A small self-supervised audio encoder (BEST-RQ), trained from scratch: adamw at rate 0.0016.
Rows from block 4, named by matrix and row number. Each number is 500 + 40 x the weight over the matrix's rms, rounded and kept within 0 to 999. All counts start at 0. Numbers have three digits each.
# weight_hh_l0: LSTM recurrent weights (gates i, f, g, o stacked) (model.rnn.0.rnn.weight_hh_l0, 1024x256), inputs 0-127
weight_hh_l0.492:509464488487513515513461459477430517507493491470453446515545550497476458501407508482409496509570497548497486425592506435510506400479525515488548517513507494497530535491480455596541586531510506503502463548518506500484555531441503376476527516449448541497469518480508491479501497491553496466502482587483592530443475491447491493529511504489534490520529518531563498527515425507539455563459
weight_hh_l0.493:467443486416489491428485554485546471417520537474536453436508535552480442508529569481500549513518529499566489543472531556500490504515514560513544513575543426502512540521459479541466530455496535473511541485551497589577535532494535439458483514564469564447553568521475468474493557528558544473481486472542583504480472476423481509537480566504541430453566486469520530499395482527557494468487
weight_hh_l0.494:469436465463496493474541517518483475457537446558550507470448505487496501499466494453438472563562530456500503554487485540510556499475509487424505523547542476527475536468420501598447571446531582479507568485544465419421502599536566484489472553574471534444608524574468476510513460504492512475533521456502512533528471495480529559558455486495541537567509529483477448568481500529570522547529
weight_hh_l0.495:464465482489558481422482573454481565489491453459587449526521464515494430485515553525450499493521497459529563481442497586534478507567476528499495504510494446515512483449455569555483533464471496562536525483530521556471486568512462457551470500538501496456497504452485469435507497537522518554534456541615451562527514590518540524547529539478539505505482569486484543546428531483513554578573
weight_hh_l0.496:422479454438440476484515537517468489507540510531509471513561546546462494542512534512524481494488501455539516460393503511509469485537497423534491538551497490532500491544514494516522547463511500515470471542534527471555488462507452429511535484563498488433527537569529466500544515470503476506512528478513507464489489491505517556548517429448541564451509509470451503512461514460555479507451
weight_hh_l0.497:528506500455510543468467487565452585462491489446499495471457538514524560428487524506530448496519534586516443483459489468467544493494533475549476471469509498514538567511489417566415514425545584420529517446492538537438455458525516536557492565512511492525421554507483470538462500517483487413532544472503428480524433550507511520567446488508587569512554527479479482537522500489529430542488
weight_hh_l0.498:489436455387436465465470569582505494473546509543573464517498539501520476539465473531416526491503511399569530489451489563490485533570561486473513537527498503497455471490496520472515502482539530457497618495496463506482435492457535409533543530607472498429515513596509397490469521533562538547542481500495507548534483549410545529492474500501521518520537552479503527508448568514537476547533
weight_hh_l0.499:439458434507541532471522513478476479502522593519556463517438513519464469529450593472503483429434519460610491510412512529536520514521505549491532485511508454569461458560447558512561482435479529447520547546543456468510463404544454470552512485563532393454507499542574434555525541586499563530548470496516429533545415552497484501565543519507538525538522569467505522506451589476497504493550
weight_hh_l0.500:462492546522435541466493490469506530496547405422486453503484500565486488531450566559518488543404498468493485492500508521533453471532503478493448538579566521475512490535408468477476507482459515476541597459561501578538543482547533583434532569524457527488486498528509550516488547485472488432491495588501506449522507498525498512480508536571515450507533443539505488496533439462517571543508
weight_hh_l0.501:502449555528513479503418476493529561489467460542473526442502470451445446460543511523564474587547471497472500525498545549536542411481483509441467545509572550523518489484505446506496528473437483507448524420516510518501556534482524494470458561515480506505497490482424543457495570541523402374486526586500537518428496454502429558506532490423550510527567485508542550503441492555489450494498
weight_hh_l0.502:449461437507501477412506504601486530493538496543524494485451477518444428495505582545544466536557543413597528486478511608469502606494500517559502427507510487480491511480361534570507485494478503465478531479493503556455397473460577563565425497529434478448531538555468461525561532499420548421518439445575399569548447556480565531572540431514584519538517612450517516477429511480546513548534
weight_hh_l0.503:464544536543582490551459449523548488522534507582503487457457511483492502415454498486503547510520494504505469467607535482497498504447522572555525481514446480478511513479477392430535431580471478477439482512499508500534524441455491493516488449465507485568420443447516517551500457496483521551471457446449504491486506418539471489545550520538535452455540524481532600515477543512490447456499
weight_hh_l0.504:514449424540478496434559550546481479449541442505555463520490523476433508511506566518473520580460511445514480434417474605491553502537477526503527535548553489536551464506432488502512524507518544475499552504536511561414480521515504508506546500541475446484471539419510437548501557480509473546581480471545512548561476481467557500579504514465521509469532588508538479561407529510497499565484
weight_hh_l0.505:557490499425586467476537521495472500463521464482573517433494511453500462479500515510454505480506483433547483478422482512486491514472486482411567500494480439479464517525509512502526486506467523430506559520510507508478575417498430464531483498494449474472496437523486509473538556518527479525467422545527515542481495556477588457570495487513558485525465572544538492486449530548507462517532
weight_hh_l0.506:536472462468492520507514484473451490495529499499520481543489565499560465499429478465484491504516516495577427550496522515563479479505496531467472466510474449557475508473468482500483526520472472516507489498519462547477477506501497515526509479602480547492513517559485456546448505498505549508560507502552521521556467507488503524504487484518526573515493523479535481562487534537497554574557
weight_hh_l0.507:479513538490460495492481515489489467483527503492532494504543527473431470468509543473509489449497499490499533508517544526529526533580513527463509485480486469516534455460454520476480481525446514458510524563555440475580462500445527504507520482504497500477544536527487440519509504508445545565505494528515510536476475456542495440518514485516508503505502498490545512450450555462473579498498
weight_hh_l0.508:538524453466532513576403515585471472534499482541557425473565489514582477477541477494469464541522478487520459571438413472517525537492481500511442418480486469434426521573444535505525570467539422493472516500476506537536572517490546508526552494536467486464526463472493460517512581476497472476497503543532483490489461500483498489515555488455474472564529466462472495509487437590555483514528
weight_hh_l0.509:486405463525508488434502502481533488490520492473454485505501549461542508446471456552513515594509440523500511440561547512594514469564493500407482499487511475509590464558473457528427582482464547517532458459575503569540439569520560541502541503554583505478629520531529385555521543510564564452544481545451460507524498567516525585450527489488521498525556418543500507536458508452532567559490
weight_hh_l0.510:517407421507494515512486496532511465487479490535465507525427517501498400522491539446516556453475540502462456563514598483480514456556478567371443439499598565458522480508451472473527509511499576500533500534590473518599436501389555476435529508499567515504531594557481508525470522553514486488494511570469489535524483529510603533474495539410471507558496466522527488544420527478610517483543
weight_hh_l0.511:447582526517521495475561505497517508542459511474448513553520524521483505517449486513476552482501467525528592508476457527562489489521523495515475561445439460532484496545489498508465507383564479546521461513463463506560412512497454524505507491475479461490425472586513477430523495502443484515469491511504433518450526562465500487496517451524481484464514504528445494501489492508497452470471
weight_hh_l0.512:451527498508514512515500455494508486519511502599556554553491511470484460468516484476505541579479495495518484516506565522487472528563525522532548540490510475515518476526459498527517457482560482483467483504477500484537495469480487479508449475512530510504485528490482495477493490511485554504524471471555541488447492511501486522511477442493522482519475515494538501544485535513515471478511
weight_hh_l0.513:507479524497527523519446534514473489484495506463488552441532481366497568507450498495458556450519482467499518461454464458508422458491485478507475524464421514483467496447542493493544592580524476530529491541390476509464565500444472406508537556469489516520383470474546514465542509526495491480481504492474551523532536464493430453477490474478498494474462473487507540512565474454511514472525
weight_hh_l0.514:509480437523453509492443517551463476487511471495552467540555496500539454541513529482461495490531513435485449499550478514587525555500527476488504384514462554460488534483481541485611491571459485607516457489484491431488468494529509518474484556505508511445524492459489475452491496409512541460535570540509490546483506438499485468561536496455526484517518538445509594484491507496565515576526
weight_hh_l0.515:496447440444515532492451554535509455495454461484511501516473472490488529537490483497501537538496539516484498538534500508479522516554446453410501512499538566485515472528516506503534477520487541483495545534478500479458487459510514467484485486563476500453569516516501512483531499504555477523563515464493494480551487484491548524502500565518531498513503528515476487529497528490490531524490
weight_hh_l0.516:482546511526411527494438442610554491480490441463558542513479482510430457510559525501516482469531507488463499515535497480528448488528535526534527428513511492510470523434487477543520496545475469529469517469515462439569517511475564471513481562464501557520423530395468547413462545472458470509415544554500502476452546465537439454459502458481489534426506532510492562464526490581496455503506
weight_hh_l0.517:441465497503502365476485471431470498484509462516479498541522569525526493538441471527497518471545537493529494480493509504514520504526488537488499504465557563468502460519438541528493510504482556500513512511487511506453542445472507464534462555550493532469477483530491430523459521534501486482468507501519521509505478535520539533446424516527464500515492470488454535503528486560524477504482
weight_hh_l0.518:502440499491509516504541538485444521497550510513476516520520471578473513545546539523533468509499531544529569528510458501446519574522535509559508458507500544500564511477486499487491519470573471470533478516491497522524467436496532508555479490491512482441503533523477520489550481536501517514545482498525458471557468511563444551483555499452535551532505524514507474529554532500496493496547
weight_hh_l0.519:475518474555486541496462438487591536488478587502477536523497548467527481504496488503551574531474507492533484444521564537455434529473446489481529498527555472481520455454440513523503528497485558493455570494516470542466477555549565546501522453476507477551501464457515570483523519511457512466487484542452516532477496514529475506527526524470504486524527486461489520464466534512466512484441
weight_hh_l0.520:483477527479504519450488550527453530444547445494526457429507565533461524520508506522559500502477496506559467498421608532507539466475508494500531518484531530497529489533508520460478485455443576475510517472522461496523520481548513542487497470599527482477601450513484469459470512531516469542523418506476494484461418482441586514453453501499504477469540515490518507468524481476475541475504
weight_hh_l0.521:520460480528478510463521482446475482514500510594525462515470439499470440501505457539575444504551480500460483542483505514474506528493561493497484460505480502470441517513486506495592545507525502550533477562472504521487451544483564440487528459550457595446531479495520539540553435473489533467541534560515493544530530515472509472482526450506495479522536548461482520477504519464523475566485
weight_hh_l0.522:453480497563483533538507490440403470528513558468490496498546482528512473500474500457520525539496475476473530536593599568560483477552519534527473491528509571462512486477541476529542549567484493537503496505503493482563563484534545527493437498520508550475521547461528493511438536454498543526475522487541563510433497465562469537450508557485519444463580510514557520470489486548526523478495
weight_hh_l0.523:523536543508456493503491521566503488509523501518512485504512500535455464489569489466569462436450480446451431486571467471601493466599520543538453438519476516482512506439478475512550499498490454550523499447563552476468488481555553510388493500476524524476504468420532480481465495467491500466518590584491504477455523547566530497538470500466477472505491502509496580538515494448576469494534
weight_hh_l0.524:460490467455503485500507498476562525360457521503467527509461537477501558499472520510505508503509526485504536472512507517512455504499535478477506557514539556541530480513521468496489481493432542478516468498488484468478510498510564463478492444481513500470552479528471486533524454483527508518555463521540494533529493516490483581473519503494512537540522491449489499502530543457477516499437
weight_hh_l0.525:554563540457502463469467492516460543487366492533503479509524535497548474530449507491477528489458575465539500487482491512486464455553492483501462558544463437495502461559473462468458497469480546519469576464487556471495498524485395548477432501473482434517505525554491437484489490505525473483503445511532488520448481484483528501513495491492477521467498492495533530507485531569467517504517
weight_hh_l0.526:441472567456573540515469561458509597482483394477473507467565468548486449494568572513502529548442460595487501472508546493509379501527456554546501443477522481479563563533420468545544512470495444507503552469521483520523467519480480526468472489495495472478501532513468502443529448484505541452526498528489531497481481512534500483504487525449544466543554453549529533488498512498521493548490
weight_hh_l0.527:439487510476511477532479462529464450492495475453455523450480471520537551477462461484541448576497512514440442492454549548474541478391471477575490522503569459541502524537517444513486479461520554427520460466460542539479456487523575486535514492545480479493465465513495501540497499516476469442442489532491472479453489544484504599531533524536490553514506508457509457465522530505489440524464
weight_hh_l0.528:448514505537514499513522491487487481543492445535470517447524492540423437466519505505493511521479483513490503447454480491474517468525521471511494500510504498512470497553508481484536476532552474545509474491470434462553534510491526479457555588451474569491425500464526538508522504470450496519492528486562535475435500497510440521593542479504517463451472534512532515449471501476520439475508
weight_hh_l0.529:449516533570539519492450460468531545473515489411486408545461429417493498485489531458563493513568508558457529469537517493514437527542500509521513436421506516471463498400483485495563561561515436536498489490593487486526460478553569476471517564454594521469487483327512532483555541470440605520525530506484481497516527536584463477450503496523443479480525555512496481445473530475571533605533
weight_hh_l0.530:487495490480521515463465508507495475453470499541449488413488523499533553491497543528478540469554474461519496490516497530501574532430487506484505519506461531472524520471507500501526475532444484493483514424548511503468464507518494495493455479446503465551483520476489536434531432453482530466443471429419543486475514479513518478464491590530532517520525476444559500430565519493489496514442
weight_hh_l0.531:457518474417487485480490526417474459561557558429489481534448487508481451518440537484438529475443481537513553506517457542484426459545481468495499498498467529581481505507526492473495466529474412489566471512457515458516537530483395432547458516514482531486479461538496463470510435474480484548512485525496476528566549477438469429483557567506509497506497525537546536547466497464515492502506
weight_hh_l0.532:536467505489517441472489525553538518505455511549509481486448421512544498542464483597471454526501476470547484526459539474497493542458468504517532543523473468523449467495474521504493428515516502535489555512503477480492499490462518473491549424498461536494504456559501443530545393533537561478501504513521491508519479504489505506434483502479490453485551508458486509495448514471550517517523
weight_hh_l0.533:491454501517516507496493577521526483551484540548529449440491470429455512568515414537575512554438498451482576562445471539529542496536502493542537571573576498518449411471545494451507507487558515489511513478516511520464531516530528495523526488484463444469575463562532492541487456514468478465579512507551483423536472493502545573475471458530499479452487501503514470507450490545499535505492
weight_hh_l0.534:436611543488520478516603442533583522532529513504516499530538545532470511496486472446458501533425460527495495556537487502490607488492521520562477525533440457443508521502537498464530418442509495477464491405495506490564512537518525588451492540439501496591409486585525622461341504498425485463395495447503544516438552479467508525523582499465452493471445481464493452504515426550482497485461
weight_hh_l0.535:454522510479473517515492507456486520410501526504501451503562466524496491559493463551451468462491495538538548549471494543512494496516443487491463499445494440505518462492514553493460490463497529455517540499484500556465530474493469490555498525524507491456550483530504485491530514535545509503490454497508477490514503553529496509511486476565478494542517439518431437540538467478472547505498
weight_hh_l0.536:466539477420502563490537511477527465510520552529536539515476528514503561400433491526537514498514512467503503495469508511510498472465511532488534525503511499494503553497563546488476504472512489486438462503481492472518529503486538552475480496476521462511556527537506462546520486582495475484425501421467446493430419541520531513447447445469501534471507527552434446544485465507530548437483
weight_hh_l0.537:424443495533535503462476507516498548472474507520485531550446495514478484494406529514510483451501551565488546491519512524454466564530522503487557430484597554543489450477447525510464471521525556535492498541464526441491422467451497476551521515528479509516606500481466503485482461461475536495590566530506491506515439460511513521503480574447541517546492519501496544468500515518523482501494
weight_hh_l0.538:532436468441517477494452497549500528497508505505519493550439472527490474440459432549463486480526494490558498516567522502466458442475525558484537440490449480488473518514519461533492559563521554506504496533490585478469489483526521484499539507508453501520445504478525489562490500498559520512603517559439494486514471485512502516600518502428568511505535496527565533546457489502461508540483
weight_hh_l0.539:561538554537516490530555516544517490546524513504545468557514516486525457460549484390482508461479518519475515522526544433544475552541531480465511509505484477484504489547520501463555466563474485510497499445500466464559489436489477500481492501482475480512458537432485521508460442478454516496488529529518504455492487490470535503495512445522472497462454478507571525538503448505497513466524
weight_hh_l0.540:437526484479502468560510536485528475441511567485468501490542416482410531502503479518463556466499452478519528458511462451465475432479485474529489468516505567498550491500476499550503533522488487451493494532462469494491478469471556540473571456549497530487534485480578501500518468496528520471531528468498519488559565474470489534462490506503479505458460472518488439539512549439495577445511
weight_hh_l0.541:528494538533546515489476559487495516488487535494502478454516505457470499484533501557477453495564493510583552489495459461537429457531462511465540490456505465482518593505474482510481510493525463501460470516503398551545545505471459517593512550507454424472474493490430466528466471503551475461421454455557498518382461507461480473492514508453514511447461483515481462557444448541498487438512
weight_hh_l0.542:528558469564507493523523447544438460583502467533518489436434462558523497493489469509521474389514488465465547527525514488550586592451491522476505502450539484435463489574455457404513512499584524452469506530485473555512474479539612503513569497480437525567451500498536498513462466507414473473494528476537508477514544506467555523571533400472474439485426540486555452487479516484561511498521
weight_hh_l0.543:508431481590450526501510508513511494572472450531531469554485511570501477487500493471542488451445514455438468514488537464499479505567512528552442483484527485544490522460498511440525486458480488515502477513492478447510449464494531435463463539529468545441483508528466510479508513473514507495482486471505530507546549550478526501511448530514491466511520486487486514465467500508514460553534
weight_hh_l0.544:539470453485529531515492554510495482547507482492478513515544461497533481527541481515507494497500511497500497559524503526474516525541474480441500524489501463500463481508535542493491496451458499524512514438516517533514497552529526517497535524542492476540529513494465511450424503579527462551494539496536452465487463500529517515403481469524458523474492453499490469542491436517539526518484
weight_hh_l0.545:507545515492504591511484494466510477483467452494453498506455442502503467556487522484472504472497470378458553484547551449517557517549548506535518440455529572464469509400465491446545543560550474541518453530468451482499550484489558533477450609509514462471450493459482536505459553478514490501508514536500521507508563515493490468460371540485533479497475543490497609466538537545537492531560
weight_hh_l0.546:512513487470510524543502524499494497540511478525521484449529496493461463510480438500437531490448528484429419521425528444544496433531557502504478543541456457544538440466502522494535469500424513559520496506461525525520582489456439477512569430488551509445519492503566470538493447513499466504493490546472484478553516521556521482517542524557495458497498484497493501570511492465489526538483
weight_hh_l0.547:469491521538506521515484457503493498513496509504484532517517484539514476534449512461538465496579461492442392555560508532482521512532462561468481454482518512507579470391449509436521530574470520512510583483561462507488499523490510453392462505458520493488521553473529514466536466458443553511516524481451535538546581505526513570464513507480496536494511488503514570481483506471504529549470
weight_hh_l0.548:479495507492532512455482515462504500498529489550447581570476530464504496498518508473485518510513494504545489427450549531494495540527469477553520441514564473456471435533501517481464450465526523521526541495458451493513451466515611569502452544461490539540453471532532498530484568495476497506477480528430575467508485530490514509425514523482494530478516451440541522454508467559512550507547
weight_hh_l0.549:468476531622507517541476469502502467543475537509443554524537472567514542560483450467541511445433529469447595506500456522524537572494571506518465422448570525488480532511562479484526494511551452505515416518473499521493489475542508491520451529512579493529472483543462547456447507490490543502543517448491532494500562474487546486476510578486456478499460513528509531445510507492561517546458
weight_hh_l0.550:514473521469519479466485515459556535546535525522437458458473463469535536486441463524479488526495492452483505587507363506509501494532541509491463524510493502472480485486480496484422535447543476475528481430562501564491507561542455507554528462489517551515496485542482523478441437530484543528521502498483491475498482513544516510468507473553472478535504491524453486500546443488493529523450
weight_hh_l0.551:491440511502501493531499544523444530471583530524540467538453559474510529583543461461488497471484529454457496457489493397461472490421454464449440545504508427486433501477522493501496526482462500504496543515505499556414527541526509531473552489534442458491618481554573437528497434468496474513540478454528500501564441484524511431498553506491550489599547481485502452489466542482468478528517
weight_hh_l0.552:534514528439492493472509517457464550524487507490529454449446564516526508546460463517460465489481553454556471509509546515408489487492532481490521537492490499498505482525422464485532516481459516494440578514508490491475571541496403473506450447520469505464532513553490430546496471555525492531551479548528514475512457520479455529559461526535489539502500444479524529449565491522465504497536
weight_hh_l0.553:504491533470550494469574509537530492531492480599544451467449558497496489524507473550482520542531520485430501570435574536480531559485526505456507469548511468458456520453499540524528512472478509494491496488506475560481458542469570585530477512469436454516501526507457514566568476503475531447528464478550463495446524494477523550469496535500538523540548473469525542503523512503552523494436
weight_hh_l0.554:516447525534510541501493516455557517483485497452465553591519498498500533556524515519571473415509519501469501516444474487535450438457474426537446469494454513556509489450494534467502542511534507464524453469419466562501512502527525494449484469496492532501495484495517515453509507439498547500534559530453501453531481485551502547457524582496542532498460474499461499515531479522474552484497
weight_hh_l0.555:518530474484470516485478538512477530471503490472479482522479498485507515510509463468471511480508468489468550486487453522522504521437481487467481488518484473519495532463501519515522518503509524494528544551468502491486499542475460526553477514504510452534482454530494420520506514487554490503544492491477491509482500521508502530537502517511467565475502536553467532490501459556486461519512
weight_hh_l0.556:467448533480469541479507495466505465533490440506487510468425512555494501504489463497506476517486475481466533498474462502505510489499397496539495485565498498529458483467527513546539536465515559506459532522465509417481543564499473439505503503505509498520454485508492489518479542545493515501494536535524565520443505532468508500509476511484447509462454594508466462448528500535529517493483
weight_hh_l0.557:501427461548537507477489508515502499614436429526486523512450510560422453448467569407554528452587443526454522478574552517530476495524498431477512490470524482536508515407467468509557529512517543554478386554564443517564408487499547473497508550447521531492480585397492543520528485462461476491556567542432564528461512497501500552472499537455493530538457529458539548484473487513531453479551
weight_hh_l0.558:475449556498559401496439487488529441524551612516521554536525510472493497514485487518509546487481591476482453443504450511474467491532458471387519480483450595593471499522509500485526440596452436487566485527371568485472507464512519497455504525480506502509507516479529575495491489483490499543603487577493504471610512470496461500569549485588496513568531531477529491505529521478536513500553
weight_hh_l0.559:546533568536494504472510462480541466530462517499503510451524480505479461490531537523525512490518452515453529473504486467525461509503539531524421425513470481489532518550460501478535536497543485555469508545480518463523492465536499497462467509482507519524482523451487553492532474485504522482482508509579544519492547475539526433494499453463516465464449489512500549540504425526522493511540
weight_hh_l0.560:518545504549498493471543459503500568466552411514557548538464493524563484528463472513510431491479515545493502488469440511451518488536555441438511343523459489529486497458589521520453567448504499478539431503502477486508453499553519510540490569528474434525506493494506486530516509552471503492498518486525517482512508549438514470565498463462487517519503490495547476475485538558537485501504
weight_hh_l0.561:542601471501515523507501451543497473485501525566534499418511507522476583548527426502479471550584423465488510517453487474531543467484476488506502531431468413501480536519586493467512487466504467534460472478503502527537569527529512508507503514504529490560477521580531554492502465509438445522462506510496496526491582484471528512506472498503505471491497462490531507503526472499475441470526
weight_hh_l0.562:540486445470476502503535529548442410592463444444550504461502549466478457528472437473401528488487525560528485492444538476494492471486541534409435574521384473521458525499555522488491496459549491507531587536501467444509567605502481476483503513524515544483557595609574474510478449439445532517531497452513496509624492475482577497540493573503524480549500524454556431485444515514552491518495
weight_hh_l0.563:476473508479522501541471491497545461457537507537477516486470473509492585453512488473484543490500557497567510487493449515443408525505478478471495489468536380467468549500483510534464542454543533460526498545510454480531457512501536524526504558504503526488534472575494501573505533517481498533535439500486457529534423450507455478511467502427552464541505498437534465506516521497499460479542
weight_hh_l0.564:510545469541498525474500465563447489514551472512490498472477521539453539531507525548527507581518490476506501512469474506514511486509502514475528482494540452395453488564468531500474489458505478491484519501529495458490464530542467483533483533517515408519516502515487507506532515584520471502483520498513446511498484526460571467514456481456493512474505478477485469537486523537497541552594
weight_hh_l0.565:500493481493500446449523502489576505469451483446549514480499502450545470455517541521444520492545516502501470540539507501486499502519513517486494488541510483548455458480576464588481499471518508517497536483525464517508475563508517483510497519484480465501526497567462464494478487582551520517494467497470454505476453505507531457495514521437503520497588469546525458525504488532487527524503
weight_hh_l0.566:526439473457465450487480534530465494519518475542509547456511562505485465536456515458495484522482498456468511486480499467500548462535496522400506566548498495552492391533485522532472482476549506527501564521498541446493509545524527508488506519529494456477508498487467490508567493458508524519533548528510528488494460516470498511545509504492505483500506516513456522555440499523502450524555
weight_hh_l0.567:565515492541456440481520558584487512556470461574522490531467546559487482455487508466500516511511462519517457532402568469495568537439499496557442599538457460478598477366499486428505487509520539550531527483509515518516547408503563491385563453473504582489424498515538513512494436427488480490465463450483555469446498451505536469462449476512476387491514531520549467408551503430471515489520
weight_hh_l0.568:514573560519478488579514524526544594540483511550538459438599502461519582521452433502520566499460503488514439519414498497551501511535491476518452497493499485479492525489353491461555528446475470542484560494439565533502537472544395518518490499498535433493483443505526521455512511583484482500465493433484505455463490514496452544486492463503477490491505463512483448465500448544500494521476
weight_hh_l0.569:490566513506455515564496421498566505489475508537510515508500511514468459480547520485529446577496508510573469462508500528474503492492462497561469455487495483546533472507550438551501428525445473451479502447513522501515500475504488556522546449521534550446493537499506565529582505538498533491472520518526470493513526511572516533430532486460372474507503489508501551542475447439502521518424
weight_hh_l0.570:514557511502511456448465468511540542472470443494506534442558475487512443437537498535490526597581474548481515469550523477494579518495515545506514492542525496488496465521436487488505461487534469513446501470548436484519525517520494537457513600458520474530433555438469504438453542480452495447416526470456499552450624455428496555448472540477482465433512469469490491497449433495497474498524
weight_hh_l0.571:493456532509532443504438553482470460506517524517521476521551542481517499518534470458456519483469496459534514506507512522523509529531500422555520539489553520491492569529523513477424487522511474461496565450509546569406476548492449524556478446551411508464539523565503485510575462499507463473517539516507490492474474552501454491501549503530569500519533502497522528449513514512459492506464
weight_hh_l0.572:524408501503457486478462517440535499508461482492497455499526565550523576528502498532485486519461509482501509548501473498518538449503474466497470510573481442519502489573560520506470348366500453509511490450468543528463528512495478501513487513507501515483539547545484475472534513544489524555520475471510428467506480519456495495478471496578496463501496461519505528504549458535525543512498
weight_hh_l0.573:446413491499477544456525539482447504470551560477487527482478518482473530529506524517514469503535537494491507524464490503459427497538520519437522518520495520542471511495536526543470539396472461447529476438475535486434512476518519443542555465581485503521555479477529529533594475517548499511568571547522504486596443535544467482439557485468510515584541493551406447499487481504479486456448
weight_hh_l0.574:507513500499506530473529459545473508525487443542470463478503464508567544484436466521581464545582464505500483498506473523498580503439434524510471532513508490466467550533534552543452527456419549539460531509510499545484500530464548535511461501472483528574478458554512590490536490512435484486469487410561544480459535480484426589448514473456519517506508455437481446455526436507463507511475
weight_hh_l0.575:499477416449490499442519480506454534434526456532520415530480509487543533521457466475433527529479445505514490535480550504463507507455496482427441522530524503500507520504525526514513525472505476531480513483539440576553562555451490524497475455527486528497484519534544464484440494517507502459468505525448551478519546465462449481469491511492506465535491477464512475532500481539500507491455
weight_hh_l0.576:482497455500516484499455479489522422521500479473496497506530497433527463534461501483473516482521514543508514499501510472487464473539524482505490491474521498500480512488466517522464522495510525448567502470473549488451485535482538424432427554486524501503475448517494494496547514470477513509542475530468476543482530563525453511512449523510499509498470447537473536560499510524507476494474
weight_hh_l0.577:435549516513453557497474482482493470463492495463480505513520510487445551495510457507495506526465475538555498554490446548547513539502528522483482495489498540518515519463478475493519526464443520534395543456448536526561527513584464502498471494499546485531542541561491522493489493482535499546444545560459524483485475468604513504464458541550475542497494423523437471471544529516487498477432
weight_hh_l0.578:520498540502555436483463513448557548504511488522557499507514500499519470506498557504449523516543492500500484499510576520520546487495530535522494462511471507471488493519438564506507499527485496506510407476542429510489466509503527575514451547503450542498460495504504503522507502410442502527444475533453532477437504480524503476461495471499538511502527468485505519505519459481515502516528
weight_hh_l0.579:479474488543536505515474504485461522500528518502503477578487508536531499593497514535496497553523493506538536445493465491496426511491503460474414482497534451539544471521501469467451580521454534523487460460506450563525465539495523471523528494538501455490503504513502504472549532492545494474537494549474487525542513521501524526463507445547566559511544491518491451533480518496508465500488
weight_hh_l0.580:573477498542493591470438452521434481571514535486481503442437483505472470476511498437568464534546526566517527536552536448551568560491474539528502453520539483413487557475441511531450516527531496492488478530419478508492484516547500510513487477448478497505529513495440500523507459471463497493513549561505500457556502543549529501450489491390506517544497515510430533442500410469553477480564
weight_hh_l0.581:508525530408549436527560452498444518515504565522476442451497571495503537504469434568478483476538496510519510452481445466518586457458476527525483567530518527512498542537539484480528463486508494471476521518424420512398561495463474507509557452546472501456516443557575517482549466539494476530469431527449481502483520485434482471568542517509466541512429542513518539477539544418423474450475
weight_hh_l0.582:509466523492478488543537487527477468535508516584499421515405511465535508587503431448428514525501526501518572480473516559490526573477519464418467533468568440505476482532552512511483441410490529457487546529524478401562524542508427498472509552527524467517563483521598477468514474503509487539515446494539520522481474469516502433551510483460500465540524512474547489460522531433545540493533
weight_hh_l0.583:523518487409480569480542508510524484552540470512478547448529487502471551504461468469488478475466493478531490478479560477527514487477490501500473497465487483542532530461501514517465498515503522525490474503515540512389521496522500509530480529548481465494452521495500473473496486558517511479543522497502543485514513491499479532567481520508491568513515492484472470548495492534505461518425
weight_hh_l0.584:522526523514524491486532499451542505527500487454509538544529534502514521504518453518552483496511469494498564459496499488523482537502500516578530534500478455525506521507587458455501548448577468473500506519487499483536409530518473504521448488491517520501469489507478502514473540503482518546467509482468518530544506430478441471521475495552497502495486475484595524535470542499503501522553
weight_hh_l0.585:529627540535477521499520522466514493503447500568543537526507521575484541489502482451558530536521440482494529526489574484508652480494506574594470521540439504468438455495460543467459464441535525511431505440532498596588542366459531558386495546481555484498488513537475525465511499512439495543335468483514529433421604530507472536489438514525417501460453478448498506494536398465455440427503
weight_hh_l0.586:529569455551512470503544506528451458581518532509499436427541562582498522512509474428575538532475498476501544488447474463509535471533443514504536504507511448478462461476471455516548496484519463476457537490425568547444562487470516564452475481508451517484467468469483449522483461535519503537509524506549495484511516487470541501513485499530419533479469487522481536482489526506434444497512
weight_hh_l0.587:513498487579512528481458469507535431501527456527521487497503485525412494464542467499533500528490488510486462531488472503499552497489544480553485435533492450507465568495526447469536496455585519549453443511517494554559465536527378430501539594515484499482540498444465541519476535545458473468508511529527510506489508527515510553446463496508457471543495474521451458483553424514547454518511
weight_hh_l0.588:524504480459530519485494512550546494459511515600587453486450536468503469452546525579531498515531532478527537508502518521468546543492553543540577508456485473397499488568413471528487457505489490507500580516484526502539542439462505456483483433502448531460486447459512476511505521519473543455495459440472475491505494498509504438524480465467526558467511493434564506456458483479455495494531
weight_hh_l0.589:491490500487453506432484578500477523462512450438489481503532531503496480492499501495458531515455541510535512501505463525513488468539498529462477561559498497576499424437516528556438530441463511605519488507512523502508521581519480469401542515514481496456535541500506410497499481445529480498519564589495416438505509472469505497456524494550462456482493486542417473529509478493567506524526
weight_hh_l0.590:537475480538546512523452508540468512544541535520458446455473488577520468454497448484514501470542458500445577441515413445540469479535525458490482473441505500500414607479528437490510520463530458501483481517484508494482497465538453423490436487547445474462494465506537464529539468493482517559564485525561466486492516482432527401577503507478524529481487532525528530475534575447487440554503
weight_hh_l0.591:495540548578506465552474481534495491497529478560485492455511506480521483497447442477499462538472452437479532427463434461551513493483524451536501490531462476497464532466583575462550498537489429520505456506408576402475551453511465522565489402490484517464429478444520505532567522487485509520488549433539467554487488530426460545532509481507457468560470533470446475431537519480495514539499
weight_hh_l0.592:471560521508521485532502451564468474490476503546469525508478486465508520511496507497536494508503422494525572545461506508480491533478476488529485513461540536528464458490544512503478477403502567496465522501513515480496505515450543469470468488381514510481530485579525463509502442583495479466504489466508475483533483535499479465540455483520504519538451490504497504546468516451534485492468
weight_hh_l0.593:482461475427596519476548529522514518460499480433393514529454489466511436448485559541410547502506515484539464493478542570440461488540480507456516504483523492522608513474444459479430565529436516509487551527556552475446457516538487492493510498495422467499549545539429471511485513528509517533552467513439486472546454492481488584544543580420579569534522478497479484480494452528543487449436
weight_hh_l0.594:489510496467529510510500457437492394481545506529474545501461534502492519479453521495549449451448523474576505519505519435484467518507533456534523499434492515445492472486515524520513475541466486437502422520476511504504481444502462530478518468489463458466505454450546500568615467552418512524539474486526447442527508526550516422517463535457521501520489500453479420451494493490515538520520
weight_hh_l0.595:499497533576467564535439514570557572523459488524490613492491471507422491428572501487608445449577495515492438461529517508483475525465498532562496483491524527518574541482551481490511528568585514469484440490469477468494495446524609539485476488510449477368444483428464554484495514464452536527467530485514530517491545497530509556464460531546491562459557516500537503501538475570456559524537
weight_hh_l0.596:507530487548489538471490466496502531544513514525481497498487508522506451509574547509567533532456489548456458585488538517534566485496482602492520461494483404431514518541469488462452436476464497503436484491630519474570568525553488540436514533487507462518485474501484526463529497534449505486487498534494467445392524489494515536426449464442467444445562464475485536472520470471449518451483
weight_hh_l0.597:543479526534496514546521459509503453525462545528454452540473518482468543454511482484489539453489470508479539512577496503506523569513501486477528554471513482449496485460560495445517486506480536531455493470525471487530507473483460465527448488498454496518486498532435506482486499547453563480463509465493524464497475474463478531462484529478516483496519454465565537391497474494523472484487